Weights of a small image VQ-VAE.
Model: encoder activation gelu, encoder patch size [8, 8], decoder activation silu.
Training: adamw at rate 0.0024, batches of 128.
Data: trained on drawn small creatures on textured ground, 203450 training examples.
Rows from block 1 of the decoder of a small image VQ-VAE, named by matrix and row number. Rows with one number belong to one channel. Each number is 128 + 32 x the weight over its row's rms, rounded and kept within 0 to 255. All counts start at 0. Numbers have three digits each. After the name is the row's rms in percent of the matrix's.
Before each channel's rows are labels from the 100 images, of 14976, where the channel reaches its highest value: "colour at peak" is the nearest of a few named colours to the mean colour under the peak. Only what is clearly more common there than usual is listed. The data: drawn small creatures on textured ground. In brackets: how many of the 100.
# convs0: first 3x3 conv (decoder.mid.1.convs.0.weight, 256x256x3x3, each kernel summed), inputs 172-255
# convs1: second 3x3 conv (decoder.mid.1.convs.1.weight, 256x256x3x3, transposed, each kernel summed), outputs 172-255

colour at peak: brown (65)
convs0.116 113:104125138144101091176159122111153107150150109117115107126114170155107121154115103141133123152137115108114126095106122140132025107095151151095114133114115134113128149126150140132109105112144109128088157116140206089142108132121132129125125147120134118100
convs1.116 106:189086069169155100092142119088198191078153146091139097121078174148098088126151057162064094156128116165145144141108174074146173141156108041116147124094123098150165129123109103117185143129111123111107161114055101131135147092098080140202077113166096140118

colour at peak: black (48)
convs0.59 095:162096102115094113194085110122157123100131174126128113134067123081122164093116164088124118086134151137124121087081110121125081111091129079097108138097104158114068099124140060138107136147163140120111108130096115167045104137102121131230092066109099088134
convs1.59 092:152137136142098127126121131144104134175169115060087145125137136088094159117115184114175142100168183172131158130116116158175199163124080108113148160109134055119113132112127169134081111093140123155138169125204148084141079176122104119169118156104120104096

colour at peak: brown (62)
convs0.56 110:134118205091048131153090106074112115163113130134100111172126133117162126114106155136166101124126119124180129112149164110150167110150160143181146085127139137105221165104126177126097129101138115164125116108111130168100100155128152150049154110139171120119
convs1.56 103:105129097147248144143122162166171115141139134134084072120111147167096111146121156144076106144137095075147110166131076082141119139126128130077205168149151145124084082169159085110150148102117149148110144178127115149162127093143152105208106157147097141132

colour at peak: black (51)
convs0.144 115:139156117132131137126115136129116110173113099124141122137123115133118128086137155120143172120156140176109109116132133132144015124123098093129109111130132128113132137151134133146089100132096106141086135144123109145104119111121113137127145127106129107120
convs1.144 128:140080085127131097101104120076153126079107178107143120104079122151128143108135143101098108166125100087124183137098087118148085155119099000118126132095125161155123121074111095087198122092111134109142167166089122066170104092156138158172096114102101126146

colour at peak: grey (75)
convs0.199 091:114120129094120150131101158095119113150095104164113133102135072109128156082124142151103150139112152120128106154170151123138117098091141138174155151116158119159151153133107161114121120150158112162153125171123074113113099124168115101031097162144115063100
convs1.199 093:091152071174185100162133121151163170098199121098238136174169100114188138117128129113156138147110065086111152102076104135136106139107064135090156109154084151172160104154152111110193144153097134094119132121130154146141134156140116138143112143163126111191

colour at peak: grey (73)
convs0.175 090:135174126111086110085154120143138137124166113107104082153068154155099164112140097135157092140153094111130129086120148176113107120088191088047116088118155146097117120139147114151085105069127109062127189141162143146088115137086106133107083115100123058111
convs1.175 100:077156115169121169129135127139130122063095112146125179156143107110140143150152111150113141112113195128139100103118145103113161099125090204215125131176119154173159133078161084124184149140128101161138107136092113189139110167118126128112161142149161118119

colour at peak: black (57)
convs0.134 097:155109076103118079057071139109038166145124132192141112115081136122102120123176159092080123132169105101102130095097132066103099105154150125094129089107099130112085137120159118122177156120117086128151071148109119167113123082112112123098136108116140099156
convs1.134 083:144130138131095149167126072164083130110153135091134163138097143121153146116136164149155156086124230144135102157181194132107119107131127107125097154157120090125184123158117128127130121117110149092113150136141092145170144158095138111192149080144136105122

colour at peak: green (71)
convs0.250 126:088090132096106118149084124079160196116104136141110156124121192134087131128157142070088129133135091116101125120100058127108054095152096097164141143132127146143119127138110101106103132108099129195109152101073090106136130152133126106148109208108099130085
convs1.250 104:141169106120137066111152158137191255107126126139129108131144205117105139134143085157135117125105167141147078133130182095129152132118115185123150069155098128098126101133143161142156134201061106077157125141157193125111133131137086159133124087124120143147

colour at peak: green (30)
convs0.22 091:141116087101030103064120179147109158169095111113115147158121130111168118115132118123160121135122125184071068178094161095120200162141122103087113047119107129131051079138113095126130139097123136068132168117127168131141115130178112175061138118166107109164
convs1.22 105:141112139162151178208121100126178111144138140123118144104096128164119136108125210179108139116156136129116156144125165138049110098154108140117169140098129185121148191146066102127082109100142124161122127152121165176201204114141159106142136160107178123097

colour at peak: blue (35)
convs0.164 128:134118129129098123128167127111138088142148061130136089125088116146137135137111169085112142163139139139138118131150104153152092136133091060122087111117106093119145111096129166166137134099093164096135134166075135108156079154132099101151125110119138141094
convs1.164 110:095149147120136151092162135142118147107139201107137159107143126094136210122103114145186106097161120095141114146099162106109100151151174183123135131146139131154112106157179122134119135151167111127113111165204147158138148156098168113127152111107205136162

colour at peak: grey (56)
convs0.183 139:112060116166141136124177135151147072135113119129110129129130083138076113124111143132132123110136140087113133131146081116120069130167087097125122152140131107117120156152102135129148111127134101026151134178101135145125131126101115130125096128153120118123
convs1.183 159:112175137097122132113085094113151168132107126119154136106106181136102130112140113086122134114118120129106080113081163136178085100059156143130122119066105154114144090127144150104160141132121116146072198071144104107133139142133157107142191113134078113157

colour at peak: green (29)
convs0.186 085:130147087135141130176117141160094174134137122105046107101104068148127154182146154098118108098136110105131135097142097083119055111138112121142128153121121088098131146077119087112181136172135154121122143099153156134112135149098083123175137133148153139130
convs1.186 095:120129125191109123135145053125119100111171188129148133099175095163162151133126198109090096172140126080115133134215193136167133168156170202126098209065129125125088126124165121139125051118120148093102153106114101099109090108141152088117118092111167137103

colour at peak: brown (61)
convs0.224 148:132134156113047136188129136109131131111035126111133118148130136077161126144136135103158128143157169125181141112110083137141155127146160099127056091077123129093172147168094150163120145123136136161117100122169151118104080145105065158000152117186125134127
convs1.224 137:134138030170188124110126143133188108106172116154113144103131125239065176124132122145081134110133117084115128132140182123117026151130100115111194234228110125149054103137168105086118121147114122097132111120085143104181137110143147115192124120066120124123

colour at peak: green (26)
convs0.23 091:137170123098111122083081130066114170124147106142107087117132106122149151122093078130141114097133208132135096145100078146125035110093143122104128128148128137135098096140175163096158126179121119087130143108132109102157107115122105112163106079096124114094
convs1.23 112:103070182133130103162121115144109014110146152106144143151135081133101115107119234084108119165117086116149100109177152102111108132126105092142095111021134116138130152116103133154145132074179106147093164115115099159137115171148146107089169124131213135129

colour at peak: brown (60)
convs0.81 086:106186119068148105140130113113140084157078148099084135122109101153093122153121141094149103113145091096109123170132131158113162134089080114119124111124134144146120099173128136096172086201207091142142191123144119080116119109158069174149056157140114132136
convs1.81 088:083156146067107133085137065150095088063162132147073066230150148136175174140109169182142150129102145072145075130150058120125108094125128185121126139116110130139143119116148173104100165117127114052104134115138094101171146115106150156056084089133112141108

colour at peak: brown (64)
convs0.109 110:123104136069149168106095167149099133049165121174113090106075155095120090134124131105103145191181111112110131097141133138157110156146088071161149150083127092143137133038142170157118084164127108088156096124143087121101088153111126107128131123122117138160
convs1.109 094:128149179118120104156112058224139133203106098138150146170132162078174133103102123137143105081141175141066176134071142114102113117109153101105107121170076175144110165160120096179134157149090151104129165177119145116184129085183118122158101134149117111087

colour at peak: grey (52)
convs0.235 083:124130187095130096124121179028116118149110152131052141105143142115091126083109138088156143118073123094116160157056115155140109140121149100080117119128115145115118089095145129119091089126115106133109133129137153173093160148148148114111104065142156093084
convs1.235 086:107171091122121144128131072148130141174151141117160053082139170152125169160101181112132191136138179193198110092158081124187143111165107152138134141153168122127131157089082144142151103159167141133101105094171122132135036161116107137092156164163145137150

colour at peak: grey (62)
convs0.194 099:091161132059104135100145096063124080104157104113098131142116139134164137128093159157152175140145156138137125137157112120119160142104079101164137123118131113075110132122071130152097103152110108133136114146130145143105135161107099094072074053117122143160
convs1.194 107:109106149125121060114124166133123109116100150151073125075137146123078151109105099120130139176117120109141100177126101153153075104165127118127093088102146126116124115204103166093149131070138126160098177150110138158152136124125173094120098217073087114099

colour at peak: grey (52)
convs0.103 084:140131076106169131098143068114126146160107147120150157085118110118138134131120161135124141084130141115103146091116086105087088103158112055137094107113121112065088093137177071091113121098102142157088132152172139118164103159096088021174099118143095114121
convs1.103 083:102133129133139111147139223096093140115088127172122106127128118092120148128126079132164151106115057139052086159134145122129119142116085141128170099118151194221197105138142085031103135128124030131115111113134148152112081165129165135150104055093160122135

colour at peak: green (79)
convs0.26 117:136160106119104111108075119154118146111099097125109132101112144125049098107123111128084153146144072107128125106110122156121064111157133093113127110111140136140131182146140118123141134096047113138139148127101077142120133144125101093148092173132105130099
convs1.26 107:131104177090145157098122137136112003104095135170129129124112072121167101131107176051096132155151125129080114166149098085130134097114110087124107132146158092141111072100106113080135121088168152110108123137131103125121162110119139135143203124057203111133

colour at peak: grey (55)
convs0.181 087:110125139116111134106161145098131137102124123061145157083095146108163097151140135040139167131119149188120161137097089143132119165142188121137108151140138115174123089134211094029157143152079112127134132138136095097140144145149143095108213113162149101098
convs1.181 089:143127131168125099147128122185162144065143120152134088124151095166125192139116154178111075099109131098129078052177152115094104127115066097133124202110088046091145168138073132157166103104161152154096130108092098089185106091082115114196171119124050106125

colour at peak: grey (61)
convs0.223 102:066115119084140093150110097080122181044138149107165126099067118123148113113165170099115135144052117117115114098067134134095177099158108120081127101129057147111127100000064116079182100103186106142120102141077070155079132089123114131093138084079083152141
convs1.223 086:150127121148086101150130196148156129140129147144068170142138115146045114138135114123083113150166085129125093119204158127154077098142140138146141143132126085107193074190146114118105083110161115192046119125163159104185108152153116096185126096091092131155

colour at peak: grey (52)
convs0.46 121:154112148151128139141139131159102115114088112115150128153160150169121125138122109129167081128154108114122073134111078105118026098145112188152102129090178169125125114104097155052152114113152143091116164154124134095150143141069098113113146151110118153130
convs1.46 106:123130092139112116083138092067146139135103109155148162016095122128159110103174121121075102122098155150075144111125208096127163179130130054117139109114102125171147115161184121130099172127098129131105137123100131145069134063162136127126079143157066117156

colour at peak: brown (65)
convs0.188 097:093118176118078133160100080041109157135025163112140138079079133145157140138093128113149080094168147138152142101096113124177178144161109154150095100095131116145158160181104155139156143086139132149102080087139152164099127125147094126012136141104149130082
convs1.188 092:141134087143136103089137152225192108159117127091107153139130147165070095137115122099079134105077136162099170091143151122075089086137098112108120115179121146109094060078141109123155110165109115139149136118148157166158121093102144108206113150121099134091

colour at peak: brown (68)
convs0.210 089:114061170136115118171095098101104076145111086149094144156086074161097104167145114122060120125101124127140109090136110110137049109180122070144130130123090073068209127118183143034160158142102099118067079089139104128101136122107103094167152091155109180107
convs1.210 071:116132092124097123102114156126134130138157176121179126157139165100188138099141104081174182084125053089116122183141140131129155092105141141093125119159150163156057097129050125119149118145103132096147133167080123137180134157111087118129098145096133130142

colour at peak: brown (62)
convs0.0 093:110104090137125147101129099080161150128165151122063115118157129177106105120100115140088162162125099135118118089095154140142143171119041120176102119127091128109057110109159085128132141113179138116186125114120160089119141136146107108164104127097137106124
convs1.0 100:099148170152110085110106173175136146120096118156101154074110173093153157132108105126127110116111134145162103146079132148104133065102195120105141087084127154103171173102099119116145149071083121129117212126120144134129085136149143157073095177161066154104

colour at peak: grey (68)
convs0.19 095:124088048118150094168108124127135157105087085100095141144142082125112094095134138162127126134111127097160117160133131083146090171102129084137111147082114139057047125173121060121139136111108089110098142095152163120114169095179050107147079109111105111151
convs1.19 109:081129156117083142124146179149122139138141184071090153150129111061176086141124118083193102100059145134053124125190100103134132083132104174134114104104121128135146178125097090102174134103112119182208128138152094139066078097101135149151162111167151109133

colour at peak: blue (72)
convs0.4 141:118077116166129117117203140065065103119141126129103113096122064153079131138109161112132156121132154101106101133136087114088112073128059123144145127142141125099118120134142124118069139125061101091186133163158155134143104131114111119115055106123130126125
convs1.4 120:099147099115115125120160137142022197124118142150137130138143158100146140122113127127170115144113140121115124108134137127147094173198177185140102156104125145145143149169078109117154162081185122150084132098089072151090114151103135126124046117112000132116

colour at peak: green (27)
convs0.60 083:099134131122128141125152151141124101102125131184162149144162130128147096153074124084150118068148084155135131175124108141128120133110046163164082166110107137072104067116124140103084160165137120179125155134147114119151164130122143083168146140154174126111
convs1.60 087:113123154117157185135132115149130094184149106130092101159026133174123090130102163154101161193117156149071093108053138144124097109160167111102128213091150155180165173112095105101135091153147171072103163116156112150163169175196118188061102147078112128115

colour at peak: brown (61)
convs0.9 085:119132148112101080195110123080170172090164105161105133097117153109099168138060084133120127173077103133082107134148139170130071166144173143107168112147123097155147178092107164123184135182139166168085168139164133072114116087158143103098144178116182115116
convs1.9 097:103100098169096071078129106145115067114119143145114078117132144141159127122121137159172082072156161110144092169139121096098139114123079151147131109139080168056060101172179150104128151170108121075158133136096122102129151108124116136096125079142079113118

colour at peak: green (27)
convs0.198 114:156119111056104137154022107117085132126127159156123068122105202117106134121165124134126137145140148132156091050115106149130051162090121127128133113134153114147123092170148089123120137088122122155039113132098088104146122128120123148134129118097118111112
convs1.198 111:117130114175121170123143117116203121129151148139166145120122158142135160150141118127094140126142119119135124164126138126136197109094141036122099129156137123134123142112132128110161144183105172101174088151164118150119159134179145104137200088141255101168

colour at peak: red (31)
convs0.13 118:124195132154152108115071113110166135126163131126135140071131078116078116154111102163158151125151133147108112095128114119139137104132147164150114141157149144149103113142130161081114135150098120095123142146127161157112078142138117100130178062109143158104
convs1.13 108:123086070099140108121127095106126035112173124106163119156145098117165127138097178111091115109063129123126105095148150108135144152112111096104146110068116066106125152120152119150106158083149152174142129101139089111099146155108123129181214184135255127147

colour at peak: grey (64)
convs0.5 096:136080182186111150162075095116148137146155069132160142129158164110145132113160050100079129099127150161163136123098159093128059132123160071067110112147100085151165148122059157091202152067073126186107144155171084076117130064086131109166116116077102122073
convs1.5 091:145080122131113125158143106134135131109115063149126122076096149155127177123119141143116097090160112171138149155104108135136110115108160113155202167121108167083196098137096114182111126170162142074077102062066203136118160079098109124130141156165188113201